config.yaml
dataset: "short English words printed on busy colour backdrops"
image_size: 48
crop_scale_min: 1
encoder_norm: "batchnorm"
latent_channels: 16
decoder_activation: "silu"
decoder_blocks_per_level: 1
decoder_block: "basic"
decoder_attention: false
steps: 6300
batch_size: 384
epochs: 107.0
lr_schedule: "cosine_restarts"
Rows from block 8 of the encoder, named by matrix and row number. Each number is 128 + 24 x the weight over the matrix's rms, rounded and kept within 0 to 255. All counts start at 0. Numbers have three digits each.
# dw: depthwise 5x5 conv (encoder.blocks.8.dw.weight, 320x1x5x5, trained with AdamW), a 5x5 kernel
dw.50:125136127124132123137130131131123130235127131132133125130124130128121126128
dw.51:129132135133130132130103129132138105206109135135129109126132131131134132133
dw.52:113108109126131114106113122129104097086103107116116101120118127121103111115
dw.53:132129136130126123128151146122120150227160126126138127134129125125117122129
dw.54:132127124135128131113136143134125122213141145127115127155130126126124138135
dw.55:126115113112121126106099104110131130129094133146132062116132128133104110118
dw.56:128129123127129134131124131131122123255121129130134120131128129138129128123
dw.57:137146142150118138137143128129126122212136137132125106143130126132145136131
dw.58:116113100117116119119097121111105107101097108118114104116109121112109121118
dw.59:120123103120116124108099112118103092124086116129111094114124117117100121118
dw.60:126127123132129130125138125128128121255128124131133118123129133125133129126
dw.61:129129126127127128129126130130132122248129128127130132124128131127126128128
dw.62:122121122125135127111101118142119115163136130131137158170152124137135137133
dw.63:139135127129137137141202128134132134185135123137122119132126133121123125123
dw.64:132139142132130136128138133134129126199147142136132115134130128129130140133
dw.65:130128127127126127127127131127128124254129125128129120133127131128122128125
dw.66:131131129133128123131129127130125120255131129130128131124129131125130129125
dw.67:125115122121121125136130125117112134232131136129124149118129130127145126135
dw.68:116122102119113122111101127121114108118086102115120099115114114113108128110
dw.69:128129125130128129125126132127135135237119136132137122131134131132120131134
dw.70:143127120124127136135157118124142157228110118138132115125121136126123126123
dw.71:140137129119123130126114109112151149191108118139136114109118132135125117129
dw.72:131134123131130124125122130127120131255126122130128124122124128130124130126
dw.73:123130128123127122126139139132126141255121122120127133122117122126132127129
dw.74:129130124131128128121112124129127119255128124127130134125128136126128132130
dw.75:126127126129129126131129129130118114252128123128133134131130128129131129128
dw.76:134125113128122123128066111113114120114071108128131094124118113126138122123
dw.77:123119122120130126110087097127131104127093133121121094127124122123117122127
dw.78:129129125127128127129125127128129122255129127129128124124128128128122128129
dw.79:130142126136134130129153136134133146214128124127134118142128130134129131131
dw.80:117122138148132121129146142122152139176159171140132124153153124122132125118
dw.81:130130127130124124127125124131129124255127124134127128123132123128128126128
dw.82:132130125128125124128120122128138121255127136125131125121130127127136127121
dw.83:128130128127131127126125130129130129246119127125126142130127128130121126130
dw.84:127121120125126130126135125126129123255132126127130135130130127125127128129
dw.85:127120137134128131124128137134142126226124118135137113137129130130139128124
dw.86:127133130135132128128140144132122149179124120124138128139127129134124132130
dw.87:128124118124132139120123127127133125249132127127126111125135127129128130130
dw.88:129127128127127127127132131127126122253129127127130121126130129130128130128
dw.89:110106103114122111110114111116101106108099116118117099098120112116108111122
dw.90:130128143128129134128125149138125125210131150123128115124126128127119125129
dw.91:129127124128129128130135127125129126255124129129127128130128129128127127128
dw.92:129128127129129129128126129128127119255127133126128121128129128126129129126
dw.93:132125134122125122129142123124136125255124135126128125126129128126134127128
dw.94:128136131134126132133125125122126137245135116134147139135116125129123130127
dw.95:135133119129125132133133137136127133243140133128128136127121120127125118131
dw.96:130124121114126129101108114127121133156092130125125135120125132129123132126
dw.97:132129128129128124128130132125127118255125133131130127128128126124126126123
dw.98:127127126127126121128132131128121129255135132130126128127124133129121126128
dw.99:126125153128127128130124130127128125089127128126126163124124127125166128126
dw.100:129128120125130128121112123130123104053121128129112102131129131132114126130
dw.101:121126131127128126133141139137130117200159136115127147135134120128136137133
dw.102:125129122130131125131120122130126125238132131127126140125124126130132128121
dw.103:126124127134131130126120133135125122255121129129125120123133130127121127126
dw.104:128131143124125122126189128126126133177129128124126131127124127127130130126
dw.105:134128135129127126117116116116126128090092120134135098110124127123119119115
dw.106:129128131131131126120128125135125121255133128131130126122127130131132127124
dw.107:126127140134130123138160144118124158205165124129129129130121127125125130131
dw.108:124126130127126128128121129127126125246126125129131126129127125127131127127
dw.109:129140151130121146168168164135152144174140129137142138140143132142145140129
dw.110:115097097112112112118100120116101116146122103106117128105108104094112100111
dw.111:128131125130127128123125130127130132255122125124126122127131125132130131127
dw.112:132126128132132127133124124124126117255128130130127125125128133126128130135
dw.113:143134130129139132118118124138144146204142134136127110122134139131122130124
dw.114:117115106113107109115106117111100098112107106111119114118116107105091118105
dw.115:120107105113109133123109088100134133088106104129130119116104127126125126117
dw.116:128131128126132127128149124129128132247133121121131126127128121127124133126
dw.117:119134127136119132138168142121130136217137122127127120133126128127130129112
dw.118:134132129129133128120126123131128129251122134125121120120127133131126128133
dw.119:129128130131130123128148141132118124234126129121133146136122130123113129133
dw.120:120130136125117122123113128122145100143097139126126102133127128120136122123
dw.121:125128130131124129126130127127129129255128128126127122130125127128126128128
dw.122:130130145133126136151163143136153177174161135128153149158138139123135144129
dw.123:128123123129132131125126124130119132255149121130123128131131128130130115129
dw.124:116121114116121126104066124124096071111120111133119121113113121113110114109
dw.125:134140134127133131133144135130141148208143126134138135129131131136129121126
dw.126:128129128128128129127127127127129127255125131131128121129127128128131128128
dw.127:109106118117116110117117114113092113113105110107115112114117103094111101114
dw.128:132129132134128127125123127122125116255130122129128114127125137129131130129
dw.129:126135142128127126145150127136130147185141139134150125150128127129153136134
dw.130:120126116126121125114105096108128096109104113121101101100111119120109124131
dw.131:126115105124132120106102123125106091095114111119108094107121128119118111121
dw.132:128124128128129125125134124127125128255122124128127128129128127127130127129
dw.133:127127130129130129128121132128123126255127127129129132127126127128130127129
dw.134:102123107116112109114093115108101094108100120105117111120112114110099110117
dw.135:134137122132129121142144142123139133251135130128125138125125127122119120127
dw.136:127126129129128128125127130129125129255130129125128127132128126127126130128
dw.137:130136133126131126120135132128133155232139131122127116128115134133139129121
dw.138:130138142120124138110121105119139113139092110113096067110130129109096097119
dw.139:130123124134124124133129128126135137233156145121151160154132128120127128132
dw.140:128122117122129134114120132126128157194138113138139154131123127140140143135
dw.141:121121117121128122119129124127127075089100129129128119126127126129141128124
dw.142:125133128129129124123127130124120126252138129127129126129127125130126130126
dw.143:123125128132126125129122132127129122249146127126130131127126124127128130130
dw.144:127132131129125124138129133125129128250126125126123131133122129126124127128
dw.145:128127127128126127129129127127127126255131130127128126126127129128127129129
dw.146:133132134128126128123131133125133140255137123126128124124123122123127130130
dw.147:139136128139146134151148150146147138170130149126151137125124141137140131137
dw.148:136135150131144126128120125123125128197122128135127117121123132135133133146
dw.149:127131129128124131128122122124132138253124130126122126127125126125128130126
dw.150:129129135128126130130121127128123125241134128128122119129129126124123129126
dw.151:128128127128130128124126123129127126255129126128125129123129127126126126126
dw.152:128122101114120123116058106117102095078115113119127105121134124116089130133
dw.153:143134145125120122136129135127114127187119108129132159128132138119160127154
dw.154:128124124128126128132128131129135128255133134127127134127130131128125131128
dw.155:129125126128126127124142125127126130255124127129125127126128130126124130127
dw.156:126124137123115127126120123133117134239131134128130153131132129124128132137
dw.157:128112106115125122110125111124125105113086128120123081121126129107099112117
dw.158:126132126128129127131123131125122134255129123122126127128131126130130126127
dw.159:120126131132136126135136127125122127247128127119135130119127123131134133130
dw.160:127131126128128125125130129126118159255129128128125120131128132126128125131
dw.161:123127120132120126126160131134132123253131132125129119130126133131127118132
dw.162:108098114122129109100126129137134119172134136130137169134149123152173146141
dw.163:111115103120119117106097128113103117103102116109120110110117110109117107113
dw.164:125126140139135134135137134133131118216123128120131120134138123137135130134
dw.165:108124130118120114104084105111106091120109112124117137122119120125129125121
dw.166:128127125126129130130128129128128123255124126130126129128128129127123127127
dw.167:128130128128127128133124130126127127255127127127127123127125128126124128129
dw.168:126132127125128127130125121128127116255126122124126138123127125130120129130
dw.169:139134133142140122128103132129139137199139126122142145144135125127129136134
dw.170:138130101119127139131125115132160159191126141147147112127138135123139137132
dw.171:133142140143140140136140144145140130183133142136145122144135136135123137136
dw.172:128123125130128126128140136130129120226131131137134139139141130129134140131
dw.173:132118118129123125130128123123124147255124121123127127130128129121130122129
dw.174:128119135126118124131122125126126141255132117128125134135130131133134129128
dw.175:125125126124133125133121135124129130255118130126126140132126125122134128130
dw.176:130128129126127130129124126129127124255132126128128126126127128128128129128
dw.177:118105100116128120115106120134114087084093123123100104108123119115099119134
dw.178:134131135131132121126132134123113112255135123120126121127131127137139127135
dw.179:130130120129128127120130132122127122255120131129121126127123130130131127126
dw.180:132135132131126131130155132131123138246123125128128116128129128124131127126
dw.181:129127124129128128127135129130131140208126131130131131135134131125125130129
dw.182:129125128128127130127123129131129134255127129126123123125125128126126126130
dw.183:124129149131124125125223132127135122143124133123128126122124124126128122126
dw.184:114114120117117120114128121120129112154110107111096096107104101102105101102
dw.185:120112123114121120111107119120120090110099122123109109115117118125119122123
dw.186:115120115119109115119118122108088115129115107121123118127100123116116113109
dw.187:125126108127127125104067114128112099106092111122120087112120123128109120122
dw.188:130132128129131127134124132131128124221153135125130122128130129133128133131
dw.189:129131131120125132125088120128124080093098131128127067120125129133129121123
dw.190:125128124127126128127126127126122122255134121131124134122128129127124125129
dw.191:129112131134124129126189134125136128188134135136131120122130129126117125124
dw.192:127121126120122134131128132123108106110100114130119106113126128124131125125
dw.193:126128126128130128130127127129127130255129128128123126128129128122122126127
dw.194:129129128125125127128124130127127133255123127129125127125128126126130126128
dw.195:129129124129130129123126130124125119255129124126128127127125127129123125127
dw.196:128125138126132126128116126132150149207139136132139130129132124121131120132
dw.197:130125133127129133126119126126136131250140131127122132125131124126132127126
dw.198:128127127129127128129125129129126128244128126128127127127127128130127128129
dw.199:117127144141128123139165156131130103157157137118160141165123132136144150121
dw.200:131127125132126127124126130128130129255124127124130128125131131127126130127
dw.201:129136126132130130128131138130129128205125126130131109132131130133126127128
dw.202:129119129120124130125169127124130124089127125125123114125125124125129125124
dw.203:132132127124134131123140125130118132254117124130127117124137131129135129135
dw.204:126131115128132131146152146137117130194144129131138145130132138132121137123
dw.205:133128132136124134135144130127130129220147116127144142141125119132132135124
dw.206:113122098120132121127093124125108078091096102126118095106120124118103117128
dw.207:119121130122129121128120132131124102073090137127136147133123132124117122124
dw.208:128136123128123124120121124130121119255123124126132122127124131135132128127
dw.209:129129124128127130129124128125127122255128128133129124126127131126128126126
dw.210:122118121119128123109100105110112090134097120122116100123125118130132124124
dw.211:132127124116112135130117116110151157150073106148144107114106141141130116121
dw.212:132146139148145136122132155158090089104155150126124130147158140130134131143
dw.213:130127123128129128127124123127127130255126131123124120125126126127127126128
dw.214:128130123125125133126120125136126122255114130135125128123127127132129133129
dw.215:134138143129138122131100130121115094096102115115103071101121128115136122138
dw.216:121123118132130130129105128130117111105099133117132106126125129124124123134
dw.217:129131131130129128127125122124121133255120131130128119127132129127127125123
dw.218:120139141129122124133171130124125138207122123128128117131130133127127129130
dw.219:131112125123126116113080118123123101139099125134126096110127132129126124125
dw.220:130124115134128134132097122131115110114097115130110109121127124132107136128
dw.221:130120105124128115119085101101127078107108105137111104105114129114111114123
dw.222:133131125129121132132125123127135122255124128126128142124128132125138127123
dw.223:111107088104116109083136080106111143113108115118139127121111120120131125118
dw.224:128131125125128130126122129128130124255128124126126121128128128126126130125
dw.225:127127133132128130129115125128130128246122126127123130123128125126129129126
dw.226:123125143119123125135108142119130134175144132146171195142141137131119134124
dw.227:126125126126130126128129125125129127255131124128130124126127126129129125127
dw.228:134134132135127137128124129136130126209111135130123139121129130131128131129
dw.229:138140172123129140160191133120134113128102121130134122131123137139143130125
dw.230:127128128127129127126128129128127123255120126126127129127125129127129127130
dw.231:130129126128128130128129130128126123255123128128126126126127128127125128130
dw.232:130128130128130131133123126129127118255122137127127127125123128126131129134
dw.233:123128129121121128121122125131135134237129130130122138128125123126120130125
dw.234:127126127126127129128125128130129126238129129127126126127127127127127127128
dw.235:133132133131124129128118129129142124255116134132132124131132130128128130126
dw.236:126126124126125122125138125127124127255135123127127126127124128128124130126
dw.237:114110113116110129126120106109121085091111117127113110115128122131114117118
dw.238:129129126126126127129129125125128129255125129130129128127125127125124126128
dw.239:133128139128130120125148138140127130245126138132125126131134124123122127122
dw.240:126130132123125130126119127128127132255125127127118130136126128123137123121
dw.241:121113099117114123124120122120089118109110112109094097101110123119110109120
dw.242:127126131128128123126129131126126122255127125128125126129131126130123132130